A small masked image model, trained from scratch.
Model: 64-pixel images, arch convformer, activation gelu, patch size [4, 4], depths [8, 8], widths [48, 96].
Data: trained on renderings of 100 made-up gadgets, each built of a few solids, in any pose, 97500 training examples, 23.9 epochs.
Rows from block 7 of a small masked image model, named by matrix and row number. Rows with one number within an expert belong to one neuron, the router's apart. Each number is 128 + 32 x the weight over its row's rms, rounded and kept within 0 to 255. All counts start at 0. Numbers have three digits each. After the name is the row's rms in percent of the matrix's.
Before each expert's rows are labels from the 100 images, of 14848, where the router gives the expert most weight on average: "patch colour" is the nearest of a few named colours to the mean colour under the peak. Only what is clearly more common there than usual is listed. The data: renderings of 100 made-up gadgets, each built of a few solids, in any pose. In brackets: how many of the 100.
# router: slot weights (model.blocks.7.mlp.router.weight, 128x48), inputs 0-47
# up: expert up (model.blocks.7.mlp.up, 64x96x48), inputs 0-47
# down: expert down (model.blocks.7.mlp.down, 64x48x96, transposed), outputs 0-47

# expert 21
patch colour: blue (75)
router.42 131:156094175094129168114150079205126070140123113144172107097102117111190112132145157130112112154098096081142086154148150130184077117115140097179095
router.43 085:129143148154157120088157073158118141096146133151132107175089128167071110147111169094085086105168121116155028141169143097165087108097096123105113
up.0 102:124124136135132143116161153127046111115173094193142103125218139156087085102131133075133069095127156156112130092082111133114157086155133131091113
down.0 095:140117153096118122136089141103200122183145121129045070113122137130114137180116101088156125128128156117182185085142093143140104177125120093069158
up.1 088:131149179130109107132127198150154179138075074103101147128133158157114108116155180156106077132136150163104142082085116198084119090133097095106166
down.1 085:133112126090135171119107169061172105120119132132136125137157141078174104176108064146147096111148122130148159111171141185093085120097116078044133
up.2 102:139119138090101107133156149101099146114107119069110154175171154176097104133113172108092127133164192149034124088096154150104147101102158155088163
down.2 094:129152093108141126139115151057139137139164149139112123154151161086157102128100090151128166129172143139118160048114165107028158132115107105070165
up.3 100:126116104141156144123095134115231176151155126164144111128159147166116146143148094113116076103133084156107138146115053200125111154171151078111147
down.3 093:148110101171073176130124166114130116188166062129201116089119113139124095173127160114153073134202120126135162138150096175107102147093125142114134
up.4 121:131124122132107142097060121092076063122176132131094126104188120154107170080102101108146167133132202126122125122098147045139165103159148145144115
down.4 112:128098185100139096140149146104147170141124157132073072129194109128090171163158102099119166176059125112081136166091092124137092076108115148146129
up.5 099:114070112170168143093065121122135145156142230161142122097154114135134143145108142119181095104157102122124166186120076112134154161184159112121138
down.5 090:131100119146099138162190158148118129125189061108169083195124118186067121173124124118113085109165130127129095158137119182147087149078144118132140
up.6 103:116109119146111151093054115087144097142176186115142062092119107149087139153095079044134113106134110120146132165122143079170136189135138117140105
down.6 111:117128106159066085187160138150118143157191071122166119160109109161049074130148156113134104142107166105093125117103115114125141146148135209134143
up.7 097:115110100152124129096101109126171143157111215049150106135102100126106176184117072108167128115129082108121137183149086147136109200124143123138139
down.7 079:114113085140129145155164144151082117132183072108215129154112115158094082086136182123123081126209147122131065137115151115152124116114152134167145
up.8 109:140162169144099114137123176131162185154043079076111155116093163132129107100132163154098111137130123152114146099103136200100123087124084091108182
down.8 116:133122084144130143111114186075164116101119156110140153129148142076199097150093111178139102099146113133156172099160154194071092113133106112059114
up.9 073:099105084154141091135136129131106147093132198049168127164107078123134191141159101167183130127149094092109160175149124180133124191123127129140143
down.9 080:102110127112164177153186123165127087136132100140162115161111094144117143131128156098114117113221146132141028156115141120157134091102162092165178
up.10 113:128168129039080121139158129125180127115118134140062135168084110153128158154125103219147169162144144115081110123145156099107138065124121155125142
down.10 089:119121127107166160080093118113099142119122170125182151127209111085160141051121089122133127128116121135142098184136167053145076105139149091145161
up.11 120:120118111111113145096098103098067042109161159115118098127147116113124078142103123084087134102122153132202150085131155089138116113109126186110050
down.11 124:129121131161112072151145108172129133198106138106108107110074141125092133095151151117157185147062133097082111136116115081169204116132099166178150
up.12 118:124098078151112103137121181102167152167134124132098127117118119158093174092160069106151170127154139138052133168098094172102169102173104094137190
down.12 111:090079142088180137168167148169182104148142123143104064125107108141102152089145107083132158124147163142140053184147119118140143096108109080157178
up.13 134:125125110110116148135099106134163153140129143106152119128062105126123216149119107100158157138112107108136110235142112081149116185148201107157148
down.13 120:115157102168080126115131083121045157082155080113146180174167109161114096145150157148090122142190115165121086119067127133114144125151165170128122
up.14 117:124094062155120149136089144102139142156159124101154057142166138181084165133101087065145084086124117141129157145065079151128161151174140115122153
down.14 125:120099108144086124159131200114155142185171074148170069107118111138061089126129140093169074137152161130151145149150103159125090183142133137086150
up.15 093:132156129096070102139130186125074161122105078122082193132148142138115141082141121153179120144164150142063155087112147177060142102115119119095157
down.15 083:124115152062166150099173164074171129144113136157111098137181138101178100132103086122142159123163131147125089136165148132082083082078140067086152
up.16 115:105063102125150116130085139128161145189130172145128114112072095113152146149136147196167189154115142110161191172191102117114137080157152130131117
down.16 084:120122144132137125106149096162088152051134122103166142191126115162131133119128096122122115111198113118121021188129150156178111128096126093167134
up.17 079:081150121112172082175191103134182144100153136111140096166118098112110131097195110142146083100178165116119155166160084204142153140118103143129115
down.17 090:086103145078194181160177141163177087131137116164135092165116087140119132148118119087136126094141170143135064174133113117161141112074146078153165
up.18 097:143142156091119085162155163115060134140122101100117136149152154173109093127117180151125112111124185146085116064067159148091132050120081117105150
down.18 113:134134135088135141119077152040167123147141166099075118126149148074143142143112072138134174139102149147139185066152141133092116139097111103053145
up.19 086:142146132140096106118130187110125160155084115077133135149148160190111110132125158120119085105129146170091165080048123198100131106128106106092198
down.19 094:122111097105123147131120191069169131162180129134133110136143141097124092140098109136150103115168155127148171082170153177040102149128095104056154
up.20 088:125135080097118114098104153103104105119115124093088129155059102115135218136123135124147236144138124117126108133179151063133139098107169124150138
down.20 065:100118133099140154114130095150103192059075173130146127155162096111157142098141160139130135124128139152116066225106162116087155070165119128138150
up.21 067:134126154141129111157157148129127163149123073107108156143182165176106105139117124122114081122116146186115153086041122202090142079145090098091167
down.21 078:136130129083125134123090198048173121163162130150115101093144142095125106154104078136150105131128146143138201066163129151077105149126117111061144
up.22 105:136154096099078109125136182073086167124093117063078160121118139127137161073123124154151166132144136147064168100109152136095165073114123114113192
down.22 101:106112128055185129122153151068164144167151159114099110150186139095154122096102114131151179122148126139105106141148162125040132111113111086083179
up.23 078:099079129178137129108089182084084063139137138147119112092159102123111198118124135116148176126147137129100184170119154063133181182125156109132129
down.23 078:108121170094152155169172126163167141102127125147121081185149096124095175144128111090112117107133152126132058233131108156156078099126133110109161
up.24 085:109124119135130098137167137129161141139108071146103188137150105163104153099197113174107132115131124153100109158065069169093145083197094109098168
down.24 096:097110150084181153158178112178165097123148109156140086157118103150102159113130108097114133113147164140124046196126123111160148092101130078156194
up.25 104:145132133109137134128124106103048094112203110151103145138203147153118107109093106104126125121136193149111109075077167068116146069155117154114106
down.25 121:140121157100134108129101170057160139174113170135064088109155146111109150134121100115141190158055152129108204074137120121107141126074118145103128
up.26 091:122147103100095138114085131115119080137100175072107142145062091128129186144108098142145218136136121119111129161142147061142162135065157165159126
down.26 083:118118113127158133132143083134115152071122154108142108179216126138113104093146118125125085126128111137113043183075156078090127082170138092144163
up.27 100:127138116138168135214105104137181129137098138124162172146081135109136118201130101127048151126113107149125112129091040132140104169100105127154151
down.27 118:150108079162107156143109145082063106140150115066176139145154177096129103129132187142139095152163127126151120047082173095101145097171129147129107
up.28 114:135138109082077146190128150123102131108079118063056189114110127117116151121121104153140191157157163131096144092135141133102176084076174144138139
down.28 106:121137114096185132105124135066129142099131152121112121144167164093173139077126128142139160133127154165109084095131168063062152058184133085103159

# expert 42
patch colour: brown (80)
router.84 097:142120145156150097067184108128087126116166130132156130148114129166091112182101146138102132131198143165116069105147155148096045098073088120094132
router.85 121:133056129094106142125166171138100069176086115123112082120184124127144090131128166091127140140105166126082152083080162123069117064120165135120146
up.0 078:105135072161132139138144095177185144135126069105146144139093094129128171096192083142128111106146058090116112174109068125157140177168144121161140
down.0 086:090147153108154149153178101165127086124132069161139138151122073168115179139147104105112101119160162166142106185095100131176088084123176103158187
up.1 071:140118159138175130194170085192150122137178118185162110117142144151148096157118141088055109115090118178133099108070085145116131145127089111103098
down.1 071:161144096152077107120057157113121150143135139095174137127097152100093111121117122132160126142093126065151180087122153108156181220103096165095112
up.2 082:125096124128193129190107153125143145098134079078123181163076136137133131085148131173156079168142156109133152119144138161103059134133187072094126
down.2 066:143163124081123180078136147105113116156098077135114125088169136099178107186114105162129103144181121156110084192114168162116103062119115131181129
up.3 146:137137110175096142120099073124124143137171117152192110100105132138107163146126053079140107130146077084155130147132113152209139207116138104164115
down.3 160:128161139146095119161131098197101114157164037158160109117080118157093107095128141122143048147117142113156144149098118124194114161171152162144116
up.4 118:142125090169105130108145150099180188144124089089110117156106150111129121095127151151112074110129109128130130112078114195065112107155102103046194
down.4 121:130130086146142129118121207086167119129124175104134127098142142080150055118074141166135117090161119120149167117204139169076142120168099122087102
up.5 089:124163090154089121087124091110147137102072082106134170164098111099132197045148102183103088086151104124170119145120092155159134123140146107116167
down.5 087:098158163124131139134185101177110095123132073121150165183141090154139140147089131125141094081172133162168130184108128142177097091143202106118181
up.6 066:128122146169185127187132116146162164173167078148115182116079149157145098113157154148077097118101165097136178120089094125132114158121119053108166
down.6 067:120179130125094133139136075157149097130150100123166117080149147055137078137127135150165021145161112124150133115139134182171108110149068109141143
up.7 077:112132076165128159108120087165130139127123093114164125123088088119142197093168086117132090121152054073122113188116092102163150180159128129174147
down.7 086:093153152122155154154169096166123092117129064161143141156121085161123180145147105116121099127168158174146110184090106133171088086132182092149195
up.8 091:117139079165119162120152084176113129130145065111166121134090102133128184096172084105130100120142061072122118196108089103165143176153125121166140
down.8 089:083159153109159148150167087170124100120120064156136142146122082160110183137153101120107110126164155176138105189094106133168087096124180096147194
up.9 097:121135079160095140124118101170115137130135065122160103138103105121113187087170085117126094113139051062145120180123088123182148181142130122174151
down.9 093:093154151111149149155168088174127100124125055158140144147120080162113176128146110104112101136167149164144108182094100132179088085122177102161193
up.10 084:113144096155117139106125105147134147134084107119141151135099097130148192076185088097154101104155057091093120168125089130174146184160128096200150
down.10 092:092150148115148160158177087165133100110139070157153136161128087170123171135142115109111101109176154172137103183096100128164083083131182089153187
up.11 118:133171069161090124092123094119133146108082082102153131169097125105124214056134119168104092101160105131190138138120098152162135132147161116117174
down.11 111:116161138137105130137186112180107101133128055115155184188128099141138110119075138134144084079146122141189152172101126151166128126153209139115150
up.12 079:119094106106087152109130081077127137126141099077142122180092117171076155143145204153126111120145103115142117112105163136097082073144171104048139
down.12 059:096156168167127127085103189112135116107077113147144128100195097093143114178130073180162105138087153139117136170141112172119117093211123109139109
up.13 056:068112100110174117148132073155191127111125150116156104136104075167138179120215125189130122098139104126124137178124072123104143129177137150102103
down.13 087:083144161106147158157175097170122088107138070156132135146117088170113176136149105106117101119163155170141113182092104141169082091123182093150195
up.14 116:124135088155147104150129178135122156110119050081109180158105129071186105098147065163134128147129126120157148125127076081139153109118197168111106
down.14 115:132119066109130135109192100120105130157066128120137153167149143121157096096122147139140172125191101149091059158128192148050153090102135120139136
up.15 151:137111129172117129122100098115171144163179135176193073101147145172094124170110081076133062112121115143126142131089102170161136178149088076117138
down.15 145:139116082151083133150105187116126129156188085117197111091068131116072089124126148133145065143121148103153155111147130149134091183171116177111099
up.16 102:129116181085151141125147043138107106110155125167133099107131121150068134101129196092134071120120185112139076120165182128126086114160110095110091
down.16 090:138154206119124121090108155108132127102105121114067127125115112137140203215133065153114116132082131140151164121123103154180062173124139130113108
up.17 097:115148081122122110104129139101188148106077150078069126190105106142119163055145104167145134068162150148118160139129127179101160092149116121104184
down.17 084:087132166104176137121196113151168105160165134128131105132147101170116145135101100098136132083175133168122081197161116150148117053142135069156166
up.18 064:140160112164158110148113163160141163115127090141127188064057138127116108079178200122146046164088159096112124116136132133123166108153110105132117
down.18 057:118132166054128124142162072106125113100128077129077125149148147078150093164113114151096126159175123194152139093161178160151090133123111057097131
up.19 112:136122162151107146088072104109106100146182167106153116107184106161069182157112077094151164129116164114115138157112140073206138169114134124160131
down.19 112:104102116098123122183139126144147146147191093164119089069098096168067108138176113084109099187116167097119131126135071131136099159141085189146130
up.20 107:140165122170090137094152090127135158126081057094126168136095133105144169061148159143105046093150105120167141132113110190122111110147117085114169
down.20 085:115153151135114122121182131137129097117166093101156171179143111101150064134063144170150091066160119147177143143154144166166096101169193126094122
up.21 094:115078128137114136100133090094100129123179122094143086141122122195047137117138167117136087089121126129166142137118176136119062086137140047080135
down.21 083:112138175124111130104094172095151117122080099152115111087171094109109155222123095163168103140110159135120131172127092200118149137188115154081132
up.22 087:130092181126142127127206093123141148103146086085152101152105118201120110098146178152122061130112110115116110117090160122120079089187112131066127
down.22 060:099148139118114088086084144086126118157159130147100128141202090059118144193125116161139100120127162133179122201149126185135072113138121125097162
up.23 098:121147072142103123141147084134154145099116072136138152164096109095139182088159104209117095095149032139167125160112088126148130133152164125110158
down.23 106:100155171111134137135187097172105098129129068137137159181131087164108176158119111109127118103140144162146135188088105121201121105125205127143174
up.24 091:120135118118162126181093158147138150107097086105109179145051136087201142133144099169135159180126131098117128126195096114166142133103181094175126
down.24 083:154140131079144159119147073142110131072096120141145149090119155096181135104130164128135105132184085144128084161109190094113117070111131089214112
up.25 050:116129144134104110111096181106111152115184087062129160141104131105128094160146059110076115094149079091172168125101097057127166103113161152133151
down.25 045:098128078145113152134154097121121124167072106086184112138192165126133041080125152110186143141120174148124130143104163157096093098113102080107131
up.26 104:148139168079123142121120102092090067089172151106142115136134117159123149141106140131120180153135185117123106111187188093178094119101161167163053
down.26 116:139142171114133124110107077126104134145071166110070145143107124120164186160153122115126172138033130118097123119105120066156171128091133163186093
up.27 102:146150175133142130128164060184146141135117099146177136120077146136143112120122167132084053135133090124137105126129118191127094131117094023124135
down.27 101:148151144143084128109088098124110123099162107087160170148128149089144079149091137169137070114100118114185164089132156139212099173178142146094090
up.28 117:153118136080137144141097114131112070151195180118169094143185140156098135174101089071142164098108174153107138134091127060164162133129148150164133
down.28 113:134075119138110102142099152087139184149169170112132073119103150157067141139162123098126160169094141098085102107147104114125142168102054185129074

# expert 27
patch colour: white (29)
router.54 104:145130157086148185140098162130127076127141157118140115125160176064182090178120099077173116126068134119149151109152099085184130163097151153163107
router.55 106:134171100128142099113162114097131154071106148140118154124154135068144107115130114095078150113142100151164119131195054131087098195089100180078124
up.0 109:126124149149161118046131158095152136158104130060157105091133116102177066148140193098139139098098112110182151119147100123131093073116188128157120
down.0 093:150118075126118094160137104193094144071069123159120124158100148174051179110149143117120082122144110149109100154105133156099189148099098149083123
up.1 099:122161147079149145185118133102155127169128119141203062126108140141153175143128157127104159129093108202052155152160128100117179136087126130109157
down.1 108:143084104121135146121122156150125133063124137101073172159136119120123076076134130149146097105202141087175091109117152144148101075200131104182095
up.2 077:118064185125095142126096069149104117182095133153119141078108106157126101161136177183116135131122150086108106125097188117133054094135152075127111
down.2 082:086184057132139088147135113126142143063111109153115162160137119060102142106154128099089110133128133166142105131127069179088192148116089134081156
up.3 083:122125075131128170127140121097152125126086061118161123083188128156081164147140149197173154111076093122151158136205112107131066122147120120116142
down.3 073:104130151108107082098100156154127150097148140153113148142055124098217121140143110106121143149209104194115073145125117154088152125075141149131097
up.4 136:133124168128093117050109174160157137095190106156149154203130122128110067091134169081143128108152172112090151113141104147114065146167114120148130
down.4 146:132170099168101128144142090183134130147061148136153112090145129141135158150125031115126171151112144092139079128138153137170167091054135135081141
up.5 096:125119192068127113167169131126135133111170148086181135104123120164133064129146120143122086180147125112203159139108146094076184150094170161138134
down.5 087:120166038177153142129095136112129127113092133162070111173127132081107173123131157148144172096145145125086095118133130143204048111154120116121119
up.6 087:141126151195145103089100147154108148107173171154057179145082119130131084130123165067113088082169127090117121105123150077158136095151077114144137
down.6 102:126116141121120134142131057138140121168079119115220092128150134144108141128125059129131110133027139116122136128120129223132129172121137147105141
up.7 076:100157089163173149159149126110173130098092111119126132140115094141160153123249127160132105120127092174179150150151102167117132123161142183097163
down.7 109:097169063107155148155137142112155094080131122135169169148136105095195146172133075104117158099158152170167109163141096155139135171055137107131169
up.8 056:081115107129116156093163163100135078102091067104146129154108062175149134127178154163118124171146183155089148196136087117097114100144160109101141
down.8 083:089172064106156134166128120115163111058118111148183153159138102089161143136163074102098141131123143160146095180122085163150136148087095098119192
up.9 094:119147036175120140161115120137128106121068074151093093155147139120133197144097130144124170117098134164068096134136140146189184125128085122108146
down.9 124:133070221075114136118144129097112142146212148110143160093121113132143114136124127122124099143152121114163191111128115115037114131170161125168114
up.10 131:129125071147068131148062123157117132089138099179091138132105131137112229141114144081160165147161093141085157123133179142156168114132082136121133
down.10 133:122147214102137159110155112104141121157098121098126131079142118132208053131137088160107053141083141128139170100134116161071110122141156137132103
up.11 077:108128104154195136113158119190133128131201060174136096133116125127157147127124217155118152130102157151104167129177067125133082139103118120124152
down.11 058:127131155068103117120137162108162133094040151151183143166114089079124072155136062125172153141156086124155082154129149095151159110152158142125117
up.12 089:141157113092192149127148179080145119141098130083175148121151149077168123153127058058129144114108128135176145131136084092163129153088171146178112
down.12 100:165115128177112102113123114143101147129134126126071111129117169162070133064110247136127111145166131107095129091117161110074154089151103135104105
up.13 081:119081172134071135075106143114105129138123138106120122061115116151103129167142187218150190127112137102139109113112192146122077099133115114087100
down.13 072:087182083151150093160111097138138151092114109191142149136129114054159076116163125125090065137138087160143105155151077156095177169134112122106148
up.14 099:135105138113177174119122175088149105139081127082163112113137138087188127160128094096145146119101097132213177128145099108165131118100209144153102
down.14 101:149148084148131087118136118159100153112092116153074120127116168158089116070148226117100080129170129122107096096116139131042152107142101145109098
up.15 161:123143143137125137071159128132156136147146116092196141170157116134138096096145213117153169143081151164099138125173082159091039142153141147120155
down.15 156:126145075143115121136129146184136134076104144156165123125135115126121096150123035128145189125208113100155096156144156137135187096059126100110132
up.16 160:134122164127255110083154160133168145131108137103104167109140135096137091140129093087129110108134162102163130127128117101087133169110114150133136
down.16 113:150133110153072138131120136165114117161144136099157078176084149194093149097114196133127121133124097130095127137113162131233123079128171093145118
up.17 101:126150149047032125088091153112119137154142182155127159191094121147033137114128136087128122119169130120137140114142150130126115122147152117168103
down.17 084:116139118212146137145123120139150126087127113121138118101151147124211075130131077147130152132052171090104069111121116142143112120068094142068148
up.18 052:078139110151159151112132165106132117116090115137153100130109055169153150144253185140144111157141125161123132189132110125123152123153165163114137
down.18 084:088180056097158141169122125111164096064124105141179165166130092095167148143157065103104148111118152158144093168129087154142121152087107112121170
up.19 124:122112197187232099132141137160144139094116086067134121118115140079142153157139098115142096135146171151053143133112165101099138145136111153107131
down.19 102:155137087064120152144128116089103131163156147152158119135124122147101094064119214152145122122154104092155148121122136163200109074119159087166184
up.20 119:113127139151081150133087137143135126080086115145110157104102120161138166155130177101183183113117036184111157144198179122155161118145100139127127
down.20 099:122140102113132125119122133130163138072105122131158133113152146068203093155143072126106058134107134116143154103122104242069095110118136138122127
up.21 114:108150087143173126166154142122146119165120108127113143177109111154126155112156167255117140123108109150198107130128129194096147118122132120104178
down.21 099:100077152079143149144128157095154109072136142138176148156127106089184136213121080089138198109144123167133128161149117083166123160105145115166134
up.22 072:122131125123255121133172120142182114103107093136122125179160145103134174108105103047114144115140141157125147134147078104143146139142143119169159
down.22 068:168082150109055167108122167101100125198171172081167131108108138184078122156105158133154141131099129129118138118104185104125123112057156133140112
up.23 071:099121155172112136122105131094114141137137146135110130096107091188141121153169185243114129135130108154163105128121185204095116114157118137079132
down.23 092:098136066079146143158120151111164105066132121120190142169142106086205131166142062115119161092124127152141110172144093124175133163118135104148172
up.24 073:099144101172163126159150131120159124099116132087117138131098095145152145129228154189133082099120085157189143139143118178099127102148147190087157
down.24 107:100154071096155148152128148108152103076135125130191150156134103095192139181133069110125166096153142169144113168142100143161115173064141104135182
up.25 124:123121151157200138080180141094169131163101113045136099075166131103185081119146162129125117115088151121163149133131098107088062117107142123138145
down.25 119:134111069098119098151121124182097141076129148163142125174086139146039163132123153111141135119197089147126088170118133142170210124139112119125113
up.26 137:129106166141184118080068100156137135082088128158093115155141129154067173134139137096167116119151203105075119127139194078145127140169101127115110
down.26 116:111170102127094131121147151096143131168197132111185119094135119097207057165143094141104102139108114125165137109130095193104097106067143121094151
up.27 051:064117142137142161083167125112158093111119085130157106132130057173141128168195187165138140165154140144099152205108132167089113125144137133091137
down.27 084:089180064107157137170127127098162100066126099139177166166126100090150148141156069103100156130116138161143099178127086159152126151083098104115178
up.28 131:120122155098199110150195155126114120171099139098064122126077126112129085086141130181062128130167150115189084134084094114082142148117113124127113
down.28 123:109081133146121118154122144118126123158183132129146111172135117111091168123116149126155187112111119132127107170130148050251169126163133103173139

# expert 7
patch colour: black (90)
router.14 078:140085189098143085183137088143082140150174158152153102161156155119065125205079124114131128149131138128123152112171153103158140166102146169103080
router.15 062:081086162117139023141122109141073125131169152140099102142145110151078087195089100157132123122081146123114144116158116077115178128150113161120108
up.0 134:134139123119111135094179117108127131149121112073086129131094138088070119079125160081103143106092094052189087123096090084135129118139079158065134
down.0 121:118098088112114158124097123084131126060124135086139142155187132124156131113101130165101085109174150156095104135175148219153150098194150086119109
up.1 087:113064124181130189125109139128128077128087146180104152056117102202162173141132119165116164150155132143158088133134170127125074135089140095136113
down.1 081:090159143067132093147150124152156125131169088132139128137188104123055182136172090091113177144104130132118148174107083097132167105184106117159176
up.2 118:138190124123109122138152148117158140183142114084075136150115139062121101026122133148146095070095121053113127116096099151123151128158100118120158
down.2 124:104129160079134129116145159124142108069130149145158132119183102113165145191080097131142111101204141148140144165172120197182068142096158127128143
up.3 117:132028126134190117093135131141117131030115109119099203132124120094127153150137139087169136119148167103150140124124153109129088149162095170139146
down.3 111:133202119125106124148121128107131130213115139167193066127103143169118122068119115130099134148088109151108079114098127107105185068097158095139128
up.4 200:123126090146096138098122055119106118069085119083122069128110130114100102112126130057085137125076083112130082133136077084182119103095088148099123
down.4 166:141074111100126155134108142099125132102119121072105151165124135161101145100111142129125085100127142129121106125122141156120200070255156116146118
up.5 109:137070163136204119072151080120160130110107115124120173132112127119126120127128144085155138095130128034157057127104130101152104151183078147109133
down.5 096:113162051148086150149095113105111140135173139110147097134179152102063125127119087146056100117108186150145138097158141168098137088116181090110159
up.6 112:122151091188165131133141027122115114058076110110121069144121132131141115114130109102116142131067107135139123144144096078175130104095065152106144
down.6 103:117074134094096138117145157094134134156160129090129152135159120149053161108114129109129108111150119134118129144120132159140202103255165135141111
up.7 121:137157146136120145125171113128135141252136130108125097132082142105083118102128165098073151136097104098197097143109099093126167128119076145091134
down.7 131:122111049144114144126128102103126130050150128074109167143161139098171112088112124162102115098208135131116136115165148205139112126186117113115094
up.8 059:109104109144205174116170138156180110175098094134141137113119094183144150120174136119101127160132102221141166196126102129085115113159131125135146
down.8 090:092137181073151128151139118122142104120149133145143118144160090138067184184155078094125199129087175143122143168116093090187133147117133121156182
up.9 109:120052159197173146099115067143137123175124129190138180091140117178150080159144120109079153146125161113093138131118112100125071155125099137151130
down.9 078:117185085095085072146159149142138147148124109068151098153096152104068159076157102087097157139175106124171167151111110163116178099141116132122174
up.10 080:140173170139139131063154159122155150208168112092172138132134156108085175110119149105097168124127135129102212147129093069111134151130077133140151
down.10 099:142136054161123148136130129126122134113076130124112150130097144131223069084125147153116063126188108126148082101126152202105105120112137117097097
up.11 070:096098114196176182115144149193150073132097114164127153073145096195146181139129139185109155121154125164140138153073159125108136135135127098107137
down.11 090:085133177070145117156142129128158102134153123148142098122163099142065185176155092085122198154091158140107136173132083104184129131122123113159183
up.12 131:142163135100107131127144186142150129221165116103118100135134145040099134087118167094125124112074095065072149114103114125109152131155105130091142
down.12 132:127115127119125148117125126101126129043094139086115157106160128144179088129117081160129095117197156138143110137167131186169033121077145110143103
up.13 072:119117148124170126155139161171130137071138118074121153168132133129121142095134110199173135144162142098222213120129141150061150121143126136152133
down.13 067:100150098153128115079141158143150122216141149204166142073153085121165163162125152142163133158140085155075093151128133116165126191121141154118116
up.14 095:120117124205211127105126111155128132052099085134136104139147130147180154125134101204149148137123181157142176132152135135120124163143079126182134
down.14 081:097133151133106100121154159136147138234170163194197148079108099123093163110125146104142159145146069123142137125102119079133127126138162168094140
up.15 124:142198101167102119123161151135139150198134108085102110149100146098113111031122158160109112086147120051156139124091102147146153138139089121100153
down.15 123:112109115080133148121140146118138112074128139139130153135171113106196141149078116137138083098235130157151140159172144212128106141112176134105115
up.16 053:136116140153215151121137132136172140155112109107156119168151146100109137120134154022104135162109119146133168140137044061100119143125094137137160
down.16 049:157108065125102159135148120127125135129156104072143167118061150164180076072129117146083068111130116127120068102095150178141169097134104108128083
up.17 127:128164111071096117190144168139147118148130127110110110166125136024103115096123111099142084065073115115069111107089132171115165109147131136102142
down.17 118:128118190097133146124135123073123124058145138078152138101185123156145107162098101137128135121151158119120106150160114126201029136090132096177125
up.18 083:123165112135115117169159122123159128130138117127083114145127125111134098077146100131160048016123105087110078127119103206136128086164133129115154
down.18 098:099141207078142124134146147113140109108146139130150129138163095134094175222109087105138187109113164142135163172140102125197103153100165133143162
up.19 058:095105119140218168104173146164176114175117077132142131126134090177127134107172149128103133157117108222131158176115096141087118124159136134117153
down.19 091:093132188082146132148140120134146103120150124152141117145157091138072195186163077099127196132086169136116142162114097099196138142115138124158182
up.20 114:109189095086050128139105128094110118129120169127151115111122121176148108122123076174104147158152093179127132131131093181147140104096223111126093
down.20 112:140069191153173119112142159159141117144091087153081139148136118128131136191123199110196089118070116123111148156113132085076128127150078141127157
up.21 157:125166127116150112061146121082159137123133108116132127124146121181131168124126112181196102123149120110132191139140143193126089123162230130082119
down.21 147:118125144145144132115138187164141118145099127184138110092146109130207084177137174151165060128056096131113128124120128163058088124095150146108147
up.22 053:130169157107188151109091150135155138173118130115186104138118145168139164126138132062065137160117113210083158154122071090134141150125136107181144
down.22 049:168075076165136154156152121141130130152137083130108152146051159144157043086133142134093091110145144105152116084083145121071148094091099107120103
up.23 111:118078108114096103128128092130091123008106137116112192118088113155127074143134090115146141135151160154204170130108122127135095104124127176126125
down.23 116:134162172114125121128126137111137120221097111125133076152138128130114188105123171108129128133067097157081086137132151099139235112164118105148140
up.24 099:139058138181133134093120034138123129025122112135171146099119116146180133138129130112155135130151148098120110117142138125170063123143108138184139
down.24 091:127176117104119104120134182082130131197119135166100101150133134127055153130133104113116149134067148160156124106090124096074219107169152122098155
up.25 053:098139127146211184121178156185170111187094091130137117126108104147134146101191123120121114114135095197130136182116089150083115106138156135113166
down.25 090:090134184075145124148143123138152098122149115143147121148157092135074186189155083101124195129086166136126142172120095093189137136106140123165187
up.26 107:121146092193144145128121064137131121094077100150155094108146127174189148150122123166140141139115145148032087124158128119210100123120103095136123
down.26 110:128100179100115110117138161109127140132169143143120131143122107109043152091133111101141130126105127125203182131092111129038194113182164160137140
up.27 064:103096112148212163093176133156170099153112079128142152108126098186156151108164143149111160171113123223147152175130108132091126114147123130136163
down.27 095:097134181078152123151140122133148108111144125147147119144161098141072190186159081099128198138094176134125142179120091094193138143104137122165174
up.28 116:115131097121046149126088056106098121096122156135172097099107120178155096142124096083095135152144088165103100122136090153198107098111170102160110
down.28 139:150100156125151132131129160114133125122102087089057131169120128134077151125132150124153136117056167129140132123101132074060227104184103147128142